python train.py --train_examples=295000 --crop_scale_min=1 --horizontal_flip=false --encoder_kernel_size=5 --fusion_encoder_width=192 --fusion_encoder_fused_qkv=false --fusion_encoder_qk_norm=false --eps=1e-08 --max_precond_dim=1536 --epochs=0.7
Rows from block 6 of the image encoder of a small model that answers yes/no questions on an image's attributes, named by matrix and row number. Rows with one number belong to one neuron. Each number is 128 + 24 x the weight over its row's rms, rounded and kept within 0 to 255. All counts start at 0.
Before each neuron's rows are labels from the 100 images, of 14976, where the neuron reaches its highest value: "top examples" is what is common among them. Only what is clearly more common there than usual is listed. The data: histories of elementary cellular automata, time running down.
# fc1: MLP up (encoder.blocks.6.mlp.fc1.weight, 576x192), inputs 0-191
# fc2: MLP down (encoder.blocks.6.mlp.fc2.weight, 192x576, transposed), outputs 0-191

top examples: large cells
fc1.58 [125 131 152 127 118 126  82 141 145 107 141  73 130 151  85 112 140 139 129 140 136 139 152 131 107  98 134 111 149 140 169 162 152 139 138 135  94 123 170 130  99 114  93 111  96 121 106 146 189 169  93 124 114 144 165 107 106 128 153 130 129 147 150 103 105 123 142 145 137 171 110 124  83 101 137 106 118 123 102 157 184 145 142 151  95 155 128 131 116 145 131 130 131  94 162 111 140 149 112 114 173  72  94 126 153 108 136 103 168 174  81 155 103 115  98 134 157 114 142 129 141 128 148 134  78 154 159 109 153 133  62 138 128  86 136 170 144 153 145 184 138 129 157 117 133 133 176 126 116 165 165  99 121 131 128 122 121 100 106 116  96 129 144  87 133 154 149 109 133 124 146 151  91 109 122 138 115 107 146 105 151 154 107 153 143 127 110 109 121 114 137 139]
fc2.58 [147 124 103  96 138 112 107 109  68 106 104 149 108 114 142 118 152 104 138  86 123 146 107 146 146 142 130 138 150 143 127 129 100  93 135 142 142 109 107 127 164 127 138 112 142 114 102 114 112 158 140  99 103 119 133 111 121 101 163 100 112  83 142 105 141 126 149 154 100 148 140 113  86 163 121 198 147  89 125 148 134 144 188 133 153 161 102 170 143 128 141 125 142  79 158 113  71 152 152 134 136 174 106 182 138 138 146 134 122 117 149 168 139 104 119  99 130 152 115 147 120 162 147 153 164 111 112 125 196 125 121 118 142 100 104 139 162 119  83 105 148 103 103 137 108 127  96 134 160  99 131 104 153 155 111 141 152 129 139 160  87 134 133 119 160  97 151 126 145 117 125 156 118 138 164 171  74 118 123 113 130 128 128 119 131 102  78 122 145 134 107 116]

top examples: large cells; 000 turns on
fc1.116 [113 115 108 136 138 137 157 125 142 137 176  90 137 130 143  94 130 124 110 177 160 119 128 148 135  79 143 115  89 102 120  98 146 150 148 160 132 108  61 139 131 123 129  99 140 117 137 130 112 129 122  97  94  80 113 119 134 118  69 100 141 117 131 158 144 117 132 111 104 155 136 129 154 110 135 139 134 133 136 140 127 110 194 154 145 138 132  85 115 125 167 116 154 114 152 121 110 137 115 124  96 146 139 136 139 120  86 131 118  90 159 127 171 154 201 141 154 139 173 101 117 114 131 131 144 108 138 151  71 208 116 130 127 141 126 114  89 126  75 114 117 114 108 134 138 122 112 172 103 131 154 109 139 141 116 109 133 100 124 146 143  99 123  97 121 128 124 155 143 127 130 131 172 170  79 115 108  94 139 124 169 167 143 127 130 105 140 159 134  99 164 134]
fc2.116 [107 140 126 115 137 140  84 126 115 107 174 123 121  69 103 128 147 123 114 130 104 110  62 117 100  58 118 136 110 121  80 123 117 129 147 134 152 142 171 136  99 107 147 144 164 102 106 124 120 105 134 101 133 127 144 124 172 146 103 103 117 120  58 118 173 137 134 122  99  71 148 133 110  67 120 133 171 105 122 140  87 110 156 137  98 167  98 106 129 143 135 110 136 157  97 142 136 109 112 133 133 112 149 140 204 104 111  97 128 158 114 127 128 146 128 104 131 117  90 146 116 120  85 133 138 131 135 128 114  89 131 118 104 177 131 152 134 125 148 131 157 108 114 135 152 153 100 128 102 115 123 144 155 136 105 102 135 129 123 157 159 111 128 116 144 141 149 155 163 120 132 192 128 149  99 141 138 123 140 108 135 105 115 106 139  75 158 141 113 141 123 101]

top examples: 100 turns on
fc1.157 [106 124 117 122 100 162 104 113 124 173 125  87 122 135 132 115  98  95 111 133 145 147 120 106 127  59 131 116  91 156 131 141 121 140 130  97 179 128 131  93 162  72 141 132 139 108 138 143 131 131 126 126 146 140 134 147 108 130 139 146 112 161 130 129  78 130 113 153  69  83 153 169 131  90 137 127 204 152 151 108 119 111 152  88 115 116 122 110 104  84 103 129 123 119 144 151 164 151 148 112 128  95 145 117 111 175  85 144 116 136 104 131 106 129 137  84 164 131 142 124 168 130 141 107 105 131 155 112  96 145 134 113 151 137 167 141 128  97 162 103 135 106 128 104 177 122 167 141 116 113 118 164 154 134 168 115 146 147 123 180 139 186 118 161 104 135 110 119 145 140 130 124  93 126 115 122 129 137 148  98 160 128  92 101 101 109 103 155 152 111 140 127]
fc2.157 [ 81 124 130 123 116 134 123 143 137  71 187 105 155 122 152 159 114 118 132 135  98 148 139 112 127 139 131 115 106 119 128 110 130 176 125 148 120 110  62  83 120 144 135 112 181 164 141 165 115 102 132 120 130 151 131 131 182 114 170 129 142  84 123 133 129 117 120 160 137 103  98 150 119  85 124 156 125 128 147 104  93 139 108 168 133 115 163 127 129  92 159 124 132  88 116 135 143 136 132 142 133 145 131 132 126 132 137 168  82 187 127 146 188  94  97 153 122 123 106 122  99 130 164 156 137 140 147 134 171  80 145 141 138 126 120 140 116 100 166  75 116  99 131 169 176 144 102 146 137  95 129 107 122 122 172 131 154 143 107 141 117 137  87 144 131 156 118 129 149 128 135 158 129 134 150 166 120 158 129  80 121 113 127 119 146 142 145  91 156 152 129  93]

top examples: 100 turns on
fc1.342 [104 149 152 135 171 126  99 130 122 132 106 126 105 148 112  69 164 153 155 103 112 138 100 139 138 118 100 120  83 160 132 120 150 149 124 136 145 158 107 134 154 113 127  91 153 100 131 113 138  90  98 152 124 131 153 116 102 136 117 149  91 183 110 115 146 158 116 145 110 144 158  95 127 138 133 145 128 137 126 120 127 135 137  92 119 121 102 119 127 153 144  97 159 106 140 129 117  97 131 146 125 158 109 108 131 107  99 124 140  61  61 103 171 105 111 138 162 149 110 124 144 155  97 113 126 183 118 144  81 127 130 127 173 153 161 111 142 150 140 149 137 180 133 138 102 165 147 146  91 145 158 123 144 118 152 144 115 123 107 127 126  94 168 159 113 107 138 126 149 154 103 136 182  83 152 152  95 161 105  78 103 139 139 124 162 144 103 128 163 119  91 130]
fc2.342 [ 97 145 117 123  97 103  93 126 113  80 143 147 145 120 193 154 137 141 140 107 111 137 102 100 177  98 191 125  96 124 117 136 140 102 145 173 145 112  87 143 155 208 145 110 156 102 115  94 100 115 136  88 153 137 148  99 118 136 146 154 176 140 136 136 142 152  96 137  93 117  96 132 132 116 116 106 150 154  55 139 119 139 126 121 104 108 172 152 108 145 130 135 142 137  98 106 121 103 114  75 143 103 122 151 117 110 193  95 125 146 106  82 114 110 102 113 132 143 148 100 140 152 131 162 122 130 121 141 131 165 122 172 125 103 167  84 129 117 116 137  97 122 116  98 119 114 122 133 102 160 112 116 103 144 146 145 119 129 130 146 151 143 126 154 119 115 151 121 119 176 115 127 156 132 110 136 115 128 143 140 174 152 128 128 100 116 122 142 156 105 129 146]

top examples: large cells; dense start
fc1.465 [154 118 134 128 124 155 153 150 104 145 134 140  98 135 126 210 134 100 124 128  59 128 124 126 136 118 128 129  84 124 124 129 140 138 123 141 145 112 152 181 143 126 120  97 152 125 145 161 120 167 170 132 113 127 103 101 127  91 137 123 103 148 138 160 121 125 134  97 124  85 114 111 121  75 114 130 163 109 123  93 116 110 100 119 126  41 154 131 137 128 132 142 140  96 101  93 123  75  90 140 145 132 115 144  63 146 161 103 123 130 145 139 107 131 115 145 141 149 140  83 141 127 137 120  87  93 173 116 111 149 158  99 125 147 169 113 133 116 144 140  83 123 129 131 129 142 134 111 119 159 133 127 132 125 139 144 126 142 133 136 152  91 166 139  93 151 108 138 146 147 159 126 183  86 121 131 125 107 167 112 108 115 132 108 106 100 140 152 139  85 123 183]
fc2.465 [162 182 140 153 156 146 103 148 136 117 139 114 148 115 120 158 117 109 142  81 134 119 159 156 110 111 120 114 117 118 137 154 147 124 128 156 131 126 130 117 129 167 108 111  99 143 101  89 115  85 148 116 118 143 123 103 159 125 132  88 136  70  96 116 142 113 107  62 108 132 102 165 130 149 165 127 131  65 164 130 113 111 134 111  93 146  99 145 121 132 146 127 101 109 145 100 119 167 124 148 133 117 109 133 108 122 118 181 114 149 110 157 134  92 155 150 146 127 156 145 160 104  86 143 120 116 121 177 117 118 142 126  91  96 149 132 149 128 103 124 129 130 155 130  89 112 122 140 122  88  92 146 129 103  96 140 120 148  85 171 156 121 122 158 120 116 169 110 140 121 186 125 183 130  91 158 150 148 172 160 133 137 111 116  90 147 154 118 171 153 118 117]

top examples: large cells
fc1.201 [133 140 125 162 133 142 146  99 114 111 110 128 100 116 117 159 140  77 133 119 102 123  89 129 145 169 133 152 133 162 115 111 119 151 170  71 103 142  91 141 126 174 152 121  52  95 109 110 149 128 155 123  95 122  93 102 136 154  83 151 130 117 146 140 136 129 145 111 140 130 151 194 100  89 125 142 135 114 119 142 150 158 131 128 120 157 107 155 106 103 133 115 148 147  95 127 161 150 130 148 117 146  74 129 152  78 121  98 152 102 133 132  99 140 138 146 147  89 138 174 117 161 182  87 160 141 140  89 144 155 150  87 121 126 170 141 136 125 121  78 117  70 127 166 128 127 125 149 103 135 130 130 143 119 146 137 134 119 155 139 143 134  96 147 105 115 118 140  93 122 124 110 140 112 118 116 141 135 138 104  91 106 123 145 133 144 155 169 173  94 135 122]
fc2.201 [123 153 172 142  94 107 112  95 116 138  91 137 112 109 144 115 109 152 173 122 115 155 153 119 139  70 169 159 114 157  58 143 158 119 104 169 140  83 147 144 158 115 115 126 134 164  71 127 123  72 152 154 131 151 125 128 118 183 114 139 119 106 170 131 107 143 156 128 108 132 128 128 114 121 123 131 155 124 152 117 181 131 173 153 118 112 145  83 107 116 144 202  92 125 108 147 109 143 129 106 143  96 134 112  96 127 104 124 107 118 133 101 145 128 101 130 131 121 154 145 131 155 167 135 158 162 124  98  96 134 134 129 109  97 137 118 110 162 136 181 128 119 137 123 158 105 122 126 143 140 135 135  84 137 110 165 114 124 154 135 124 135 191 136 120 120  87 105 150  97 127 148 143 140 118 114 164 117  95 112 137 138 121 143 154 178 131 136 115 137 145 127]

top examples: large cells
fc1.375 [118 128 140 127 126 140 134 123 151  87 149  95 152 122 120 143 115 157 160 147 142 155 158 163  95  72 138 128 139 127 188 125  75 117 149  90 116 114 112 126 146 134 131 129 121 104 134 103 171  99 129 137 153 126 171 147 104 123 174 133 102  95  86 115 106 110 189 119 131 134 128 149 114 108 165 152 154 146 145 145 142 154 144 133 123 147  76 128 116 175 103 100 109 122  56 133 103 120 155 132  99 114 130 115 144 101 115 139 105 121  70 138 175 142 125 135 168 131 162  88 141 124 143 142 105 175 136 142 102  85 173 138 141 132 148 152 141 150  97 137 122 107 144 137 120  89 131 129 163  96 152 124 157 102 128  91 120 129 163 128 149 139 112 127 140  95 143 134  93 131 126 191 132 137 106 139 162 131 128 115 145 120 163 112 124  99 134 101 134 158 136 111]
fc2.375 [101 121 139  87 153 157 105 112  93 123 130 108 150 132 147 119 191 146 129  84 119 140 143 142  89 124  82 123 131 142 106 102 118 128 144 133 115 126 119 119  85 154 130 116 166 125 111  93 194 107 109 110 170 140 138 100 154 122 129 139 139 144 179 141 113 114  92 115 132 167 166 127 116 126 135 113 100 108 146 152 103 110 132 160 151  88 126 137 100 126 149 152 148 126 169 147 104 170 157 159 120 135 108 132 154 116 105 154 141 142 148 133 151 128 136 125 119 166 125 152 109 149 144 147 161 122 146 145 131  88 114 153 140 139 126 139 117 136 134 112 136 125 123 137 126 177  86 132 173 137 160  94  82  89 121 156 178 154 140 130 138 182  84 120 116 101 101 166 126 130 127 153 125 108 142 122 127 145 143 153  90 162 145 126 119  51 155  95  85 145 104 117]

top examples: 100 turns on
fc1.297 [119 109 157 175 108 165  92 108 106 107 113 140 127 145 113 162 170 134 139 164  83 132 128 118 158 146 128 105 128 161 120  99 103 159 101 125 124 152 155 106 155  98 147 128  74  77 163 149 103 124 134 122  89 115  96 140 135  91 140 132 121 146 110 144  97 140 120 101  88 179 173 140 148 178 111 128 152 104 108 152 142 141 167 132 146 137 146 133 120 137 115 109 126 142 130 120 108 132 121 152  98 128 127 164 127 130 116 141  84 141 127  96 147 134  98 125 176 123 140 128 139 141 143 130 116 153 147 170 178  78 104 126 112 132 156  77 156 132 143 115  99 120 128 180 131 116 161 112  93 131 148 166 116 110 138 137 168 175 106 121 160 129 158 165 137  91 153 133 109 144 106 160 137 119  84 138 134 130 156 124 108 105 128 133 124 123 106 172  89 168 107 131]
fc2.297 [149 106 116 155 131 125 122 101 129 131  85  95 140 167 185 120 120 130 107 131 126 154 164 151  71 147 112 112 110 131 139 159 152 165 128 156  83 115 142 116 118 149 148 123 127 115 126 115 152 104  92  94 157 119 133 132 132 124 131 113 158 116 176 101 140 128 103 172 127 133  94 158 124 101 113 136 167 101 171 152  98 148 124 114 119 136 113 109 122 161 125 151 120 156  93 150 112 111 122 124 118 133 214 136 126 100  88 116 101  94 121 117 131 106 121 101 123 131 135 149 109 173 122 117 145  88 101 118 120 154 137 127 148 116 102 112 128 134 142 138  76 124 166 126 119 187 135 156 129 102 113 103 140 154 166 136 128 123 123 102 118 104  93 158 113 124 126 114 168 112 118 122 193 150 107 107 134 129 128 126 117 105 132  62 154 136 161 188 161 107 122 109]